Rows from block 9, named by matrix and row number. Each number is 50 + 15 x the weight over its row's rms, rounded and kept within 0 to 99. All counts start at 0. After the name is the row's rms in percent of the matrix's.
# proj: window attention output (model.blocks.9.attn.proj.weight, 256x256), inputs 0-85
proj.53 100:36 60 49 38 62 70 80 43 49 25 49 49 74 38 81 41 49 56 46 47 37 39 69 46 11 39 84 61 62 41 45 34 59 25 32 92 66 43 30 67 41 59 42 39 43 56 64 34 41 50 46 30 52 56 75 36 47 76 42 65 53 54 58 45 44 39 50 48 56 81 33 59 60 69 69 39 48 80 46 57 63 55 40 58 44 36
proj.54 100:60 41 47 63 54 66 09 31 74 51 52 68 50 00 33 53 32 74 42 64 35 54 63 48 41 40 69 44 52 63 55 26 29 13 41 53 61 60 41 48 36 69 49 61 55 42 29 77 49 51 45 56 59 48 34 41 39 53 23 38 42 68 47 58 66 75 64 36 41 34 35 37 51 65 58 27 44 57 63 52 42 36 31 61 47 48
proj.55 101:55 54 76 72 61 39 37 39 35 48 46 41 48 64 45 37 54 40 60 70 41 70 16 68 63 55 77 51 30 77 41 98 61 64 47 63 70 62 39 46 47 43 27 38 40 47 56 75 42 71 56 52 26 51 25 75 50 55 64 45 42 60 35 55 53 74 44 33 58 60 43 32 39 74 28 42 40 49 32 43 45 38 56 68 33 54
proj.56 097:16 90 56 51 37 21 52 51 15 59 34 43 29 53 42 65 38 54 85 48 73 52 31 60 51 42 52 59 65 56 36 50 48 55 53 45 47 51 63 54 65 64 36 29 19 36 53 63 54 49 31 10 74 43 59 45 42 69 67 43 54 15 60 45 78 41 44 55 39 47 35 43 70 40 45 47 62 53 46 48 37 33 39 54 48 53
proj.57 097:39 52 63 52 56 55 27 41 39 19 55 26 67 49 37 51 49 50 46 32 20 50 25 72 28 46 75 76 61 56 32 62 63 54 29 53 43 26 40 41 18 48 50 34 32 59 60 43 58 43 36 42 36 59 56 56 65 58 37 43 42 65 43 82 59 39 69 63 37 39 46 27 73 26 43 80 62 49 31 71 46 47 52 52 48 53
proj.58 099:35 55 67 47 59 43 23 65 46 46 55 26 36 38 66 59 14 46 61 50 29 55 29 52 31 47 62 68 59 57 44 73 64 25 46 70 59 32 40 59 56 53 52 38 49 68 47 81 59 70 56 52 54 58 69 77 65 70 12 48 14 47 38 75 53 32 35 64 47 57 39 56 75 74 37 56 53 44 21 49 66 56 41 62 64 43
proj.59 109:55 32 70 60 57 41 69 55 37 47 55 72 68 69 34 49 41 35 63 59 66 48 27 65 46 55 47 43 83 63 74 24 45 34 57 54 43 31 57 26 39 56 52 39 51 88 39 25 40 21 51 58 63 36 45 53 62 69 55 61 29 65 31 68 44 20 70 62 41 64 39 75 73 52 72 40 38 81 23 45 55 47 64 20 56 32
proj.60 106:46 68 60 38 32 74 16 68 60 70 64 56 75 39 25 59 59 30 82 55 57 60 50 30 54 70 58 71 47 60 48 58 63 45 79 51 49 36 72 53 63 59 56 43 43 40 71 72 49 51 69 47 51 33 55 64 52 64 68 54 45 54 57 28 53 81 43 35 57 75 31 56 49 67 31 51 49 55 66 05 71 43 46 50 70 39
proj.61 103:39 61 71 59 62 56 53 54 44 35 30 51 50 43 41 35 38 32 38 45 55 61 61 44 48 47 34 49 65 34 71 69 42 23 52 34 49 49 35 53 53 43 61 46 64 39 57 58 73 56 31 50 49 27 54 26 46 65 37 50 71 59 49 68 50 37 09 70 54 27 38 64 46 39 54 62 57 53 61 88 20 40 67 37 56 24
proj.62 110:90 97 48 60 50 66 32 66 50 43 60 58 59 48 59 46 51 41 50 56 55 54 60 59 61 65 49 52 51 10 61 46 55 70 72 61 70 57 41 67 48 28 46 54 58 50 49 44 46 46 66 43 40 51 18 44 70 41 64 70 77 46 60 40 85 43 57 34 39 56 52 59 37 71 19 54 41 31 54 67 55 63 80 71 74 59
proj.63 096:54 54 78 39 43 57 45 53 33 69 46 11 37 46 61 78 69 48 28 26 53 46 46 37 57 38 58 40 50 44 62 43 67 50 31 61 63 35 45 61 42 44 44 83 25 81 45 31 52 54 72 73 56 66 80 55 21 55 43 42 55 53 41 38 48 24 53 49 68 63 73 50 32 44 46 69 62 75 44 61 69 43 54 50 38 72
proj.64 102:55 56 42 54 56 45 87 31 53 44 67 32 18 44 67 30 32 68 53 55 49 41 45 47 05 72 51 72 86 33 73 41 44 60 67 68 64 62 32 86 42 47 32 45 27 49 44 38 37 55 83 57 16 67 46 47 58 42 51 53 27 49 26 49 55 71 47 38 53 36 56 51 52 42 36 34 50 76 99 16 60 63 46 60 42 54
proj.65 107:34 56 65 72 63 53 64 64 17 38 41 45 32 52 68 31 32 47 30 36 26 48 36 51 20 43 55 68 70 67 30 51 44 50 69 43 44 50 40 62 31 22 46 36 42 69 28 46 67 33 59 56 49 62 32 15 54 50 16 53 45 58 52 65 85 73 57 52 76 47 51 47 71 77 38 32 57 47 71 54 67 58 37 75 61 44
proj.66 095:48 54 35 65 39 36 67 44 49 42 51 55 40 61 62 66 46 54 39 48 38 18 24 55 56 55 53 40 42 54 63 47 54 66 23 47 41 58 48 47 42 60 59 49 50 66 48 43 60 40 62 38 41 66 40 41 49 43 24 39 67 34 51 57 38 58 56 34 49 50 69 30 27 58 52 67 31 30 50 10 66 70 75 47 26 52
proj.67 102:56 08 56 53 69 50 51 46 38 58 50 52 41 55 43 60 58 55 59 58 32 68 75 84 25 51 36 52 70 57 57 42 48 19 63 81 57 23 32 44 58 52 44 53 28 61 38 56 35 49 64 68 39 40 62 22 64 51 62 41 70 45 39 73 56 47 73 72 29 62 50 36 57 54 71 51 38 46 49 44 60 36 28 50 62 39
proj.68 092:65 46 83 43 47 34 36 68 25 77 74 61 39 45 58 57 59 39 34 71 61 69 44 65 47 61 23 62 62 26 60 54 78 89 57 68 47 53 40 78 53 47 48 60 24 63 97 43 53 62 61 56 44 50 53 55 40 54 57 43 75 46 51 63 85 50 53 30 37 52 53 61 23 45 56 44 39 39 28 38 37 35 64 66 41 45
proj.69 105:60 31 50 39 49 68 69 50 59 59 66 59 64 26 57 61 38 63 50 50 77 49 60 30 35 59 38 54 54 61 75 28 53 62 37 64 35 23 51 21 45 34 57 57 67 62 31 51 62 36 38 40 40 24 42 54 54 30 38 76 44 70 65 45 66 83 17 51 63 49 28 41 61 54 27 65 49 19 52 56 68 48 63 46 41 76
proj.70 094:72 48 61 60 78 58 46 66 53 67 48 55 29 78 69 53 52 37 46 53 27 66 63 46 46 52 68 66 60 60 65 50 40 59 91 29 58 41 58 49 55 66 43 29 25 81 40 71 49 52 55 18 66 32 54 21 54 61 36 59 00 56 52 61 62 60 55 61 55 50 35 53 54 35 57 56 42 27 59 39 39 28 75 67 38 44
proj.71 097:34 42 73 68 88 24 62 55 56 58 29 27 76 26 65 49 59 29 32 39 47 56 75 60 44 33 58 52 76 39 61 51 35 59 48 38 45 44 59 56 38 48 60 36 53 54 59 33 49 45 35 46 86 59 59 52 34 64 32 45 45 43 58 63 51 57 54 54 48 51 58 50 50 71 34 38 41 42 76 14 55 37 48 53 67 62
proj.72 092:16 18 64 38 44 42 61 58 25 71 24 62 48 54 58 46 51 41 33 56 66 40 15 47 31 53 57 83 69 40 35 65 50 62 71 66 63 36 58 60 63 26 41 34 45 71 53 49 50 46 62 56 20 55 65 63 75 43 71 68 71 57 36 46 52 45 50 42 30 71 64 51 89 52 49 47 37 62 37 61 57 69 44 44 28 48
proj.73 105:50 62 70 52 50 57 47 76 34 25 43 67 33 83 77 46 61 47 73 58 36 42 50 50 56 59 21 67 60 54 67 43 48 63 53 43 55 58 35 42 43 52 51 65 68 71 47 22 43 60 55 50 51 38 71 58 30 43 62 53 65 37 25 55 25 62 60 49 56 50 62 41 58 52 05 46 53 49 21 47 51 45 38 57 35 51
proj.74 106:72 22 43 71 66 80 58 72 80 12 42 47 67 44 69 29 50 45 39 70 38 52 31 49 22 53 43 27 28 41 53 48 66 60 51 71 63 47 20 58 53 65 63 63 58 52 41 38 40 43 76 38 37 65 64 23 60 60 38 66 70 45 48 63 48 60 57 64 65 50 69 73 51 37 37 45 68 43 48 49 64 43 64 48 75 39
proj.75 093:62 49 57 29 30 43 49 46 57 26 31 38 49 49 63 51 76 46 39 29 68 62 77 37 64 40 51 48 40 59 55 49 42 61 65 62 44 37 45 48 53 55 61 60 36 39 72 51 65 51 19 56 54 47 43 31 52 73 64 35 28 68 47 39 47 55 38 90 68 44 38 65 77 36 45 69 71 61 53 40 63 40 56 64 47 49
proj.76 103:67 41 34 45 62 62 92 45 66 51 53 66 65 45 35 35 13 77 35 76 56 42 40 72 47 30 36 33 41 58 53 66 35 49 61 35 53 60 53 56 44 59 36 61 54 65 18 37 32 39 45 70 59 61 63 28 52 44 64 57 46 56 49 43 54 80 46 64 33 30 20 43 60 68 60 36 60 42 20 12 65 48 46 40 54 51
proj.77 101:43 23 42 70 38 56 53 75 43 63 47 14 58 33 63 35 26 43 46 31 49 56 39 67 21 75 52 43 62 50 43 70 39 42 52 60 46 41 53 56 63 51 55 48 69 55 31 46 53 52 37 50 34 75 50 64 51 50 55 60 45 65 38 41 30 60 52 72 63 30 57 51 54 31 70 56 41 53 69 59 48 40 32 66 40 63
proj.78 095:17 55 52 52 51 62 46 59 35 39 51 40 47 62 36 55 52 50 50 47 54 58 43 56 41 44 69 51 60 44 53 43 85 40 44 63 48 50 47 54 26 03 65 37 54 46 56 60 53 59 56 41 49 68 69 60 54 34 31 54 49 93 33 33 38 75 42 27 32 70 83 61 47 61 59 60 36 39 54 58 51 44 51 73 55 42
proj.79 093:71 62 58 39 47 62 57 52 78 43 34 40 70 31 51 63 53 53 76 46 45 20 60 48 61 44 40 59 61 65 59 34 44 46 40 32 46 51 48 38 45 44 62 32 83 28 43 60 54 41 18 33 57 55 52 60 40 53 56 31 54 52 59 52 33 75 73 59 66 63 48 65 49 57 49 73 45 56 68 56 81 64 44 55 28 02
proj.80 109:29 53 44 45 41 38 70 38 49 41 31 46 49 50 54 66 54 51 42 45 59 28 47 54 41 50 91 59 48 81 36 47 71 58 44 62 53 84 61 39 55 50 52 44 46 20 34 52 43 65 47 27 86 69 62 44 49 54 23 61 50 43 49 53 57 72 54 26 70 62 74 71 53 55 47 39 65 71 65 56 58 53 54 41 36 39
proj.81 097:54 39 51 53 48 52 53 60 75 13 73 18 56 60 29 71 75 78 80 90 48 50 51 79 47 47 52 58 41 36 48 48 52 43 63 48 51 63 55 63 42 49 63 53 55 77 53 32 44 64 67 79 37 78 59 44 48 68 44 27 88 73 45 49 47 22 26 47 54 66 31 56 43 51 70 68 55 49 57 93 52 48 42 34 37 63
proj.82 103:97 56 55 34 49 70 70 29 72 37 43 65 46 40 37 64 79 52 51 21 45 55 51 55 34 64 63 47 51 72 47 27 38 47 42 18 52 32 38 43 62 49 48 55 33 43 53 32 83 12 43 42 64 44 74 52 43 47 44 56 63 57 58 71 59 66 47 20 45 70 41 47 70 75 57 37 60 36 25 53 48 64 39 54 44 58
proj.83 098:50 59 68 77 50 32 51 37 30 70 57 56 65 78 73 74 67 46 53 61 66 68 61 61 45 63 40 46 62 39 47 72 28 28 56 42 59 64 63 45 47 84 48 42 68 53 62 48 64 62 59 50 26 44 35 53 43 54 62 49 55 35 14 23 30 26 48 45 69 44 81 52 22 74 48 57 51 57 72 68 34 34 48 50 80 93
proj.84 102:44 22 61 47 52 70 49 60 46 41 65 54 43 36 42 52 34 46 40 61 54 30 69 25 42 21 69 60 55 52 41 74 44 56 59 56 39 64 54 34 61 66 55 43 52 10 56 49 48 56 47 65 58 30 62 39 67 73 55 45 19 73 52 43 66 61 53 62 37 71 67 42 57 56 18 63 36 01 58 62 68 69 59 51 66 54
proj.85 097:58 21 80 77 55 39 41 33 41 57 48 44 40 55 68 25 49 62 33 35 36 43 41 53 47 39 37 51 29 75 28 65 62 45 70 55 44 49 58 34 44 44 08 54 32 43 64 37 62 71 39 22 51 69 34 55 39 42 75 27 60 45 74 55 68 46 53 70 72 52 45 42 44 44 87 22 52 57 53 56 51 40 79 74 38 38
proj.86 106:67 45 41 24 42 33 62 29 52 44 51 26 50 51 50 34 67 26 56 57 67 48 51 41 06 55 55 53 30 45 41 87 49 43 44 37 62 25 51 82 60 80 49 55 60 71 58 47 52 78 50 65 40 55 46 65 59 59 35 51 07 59 57 40 46 22 48 62 66 38 58 63 73 38 59 54 58 73 64 42 56 38 50 55 61 47
proj.87 107:57 44 52 48 42 74 52 46 66 58 54 44 57 43 70 49 58 66 52 22 95 52 92 42 60 56 15 64 63 59 47 55 34 77 55 61 61 52 73 43 57 38 47 62 52 37 46 41 57 28 55 54 47 42 61 55 25 29 68 50 57 62 45 55 24 44 61 42 65 50 37 29 46 41 53 61 34 56 47 20 45 64 73 77 62 53
proj.88 094:48 36 34 53 18 47 49 40 61 76 71 26 40 33 58 40 30 53 60 59 31 48 50 46 33 55 37 41 50 42 24 46 49 75 43 72 49 67 07 65 17 40 46 30 58 36 74 32 44 72 42 38 43 69 22 35 51 34 39 39 30 54 77 55 54 31 74 40 56 71 80 58 42 46 40 83 42 34 42 83 38 62 39 56 39 56
proj.89 107:70 47 42 51 45 57 60 54 52 53 62 41 51 22 61 49 37 43 49 46 31 51 83 44 53 63 43 53 47 58 80 60 54 36 60 46 45 46 51 55 52 39 49 57 63 58 52 49 13 49 54 59 43 41 38 57 54 51 53 31 78 57 47 48 40 58 43 26 37 47 69 63 67 37 61 56 58 28 38 48 65 47 59 59 43 35
proj.90 105:40 55 82 39 60 60 64 41 34 51 31 56 34 50 59 56 36 52 62 58 47 67 50 28 44 62 34 56 61 81 48 31 25 59 74 41 52 48 52 34 46 51 51 49 22 67 46 19 38 34 66 72 23 41 64 49 63 55 64 48 45 49 53 68 78 76 41 42 27 69 55 43 38 62 73 51 66 20 69 60 46 30 42 81 65 44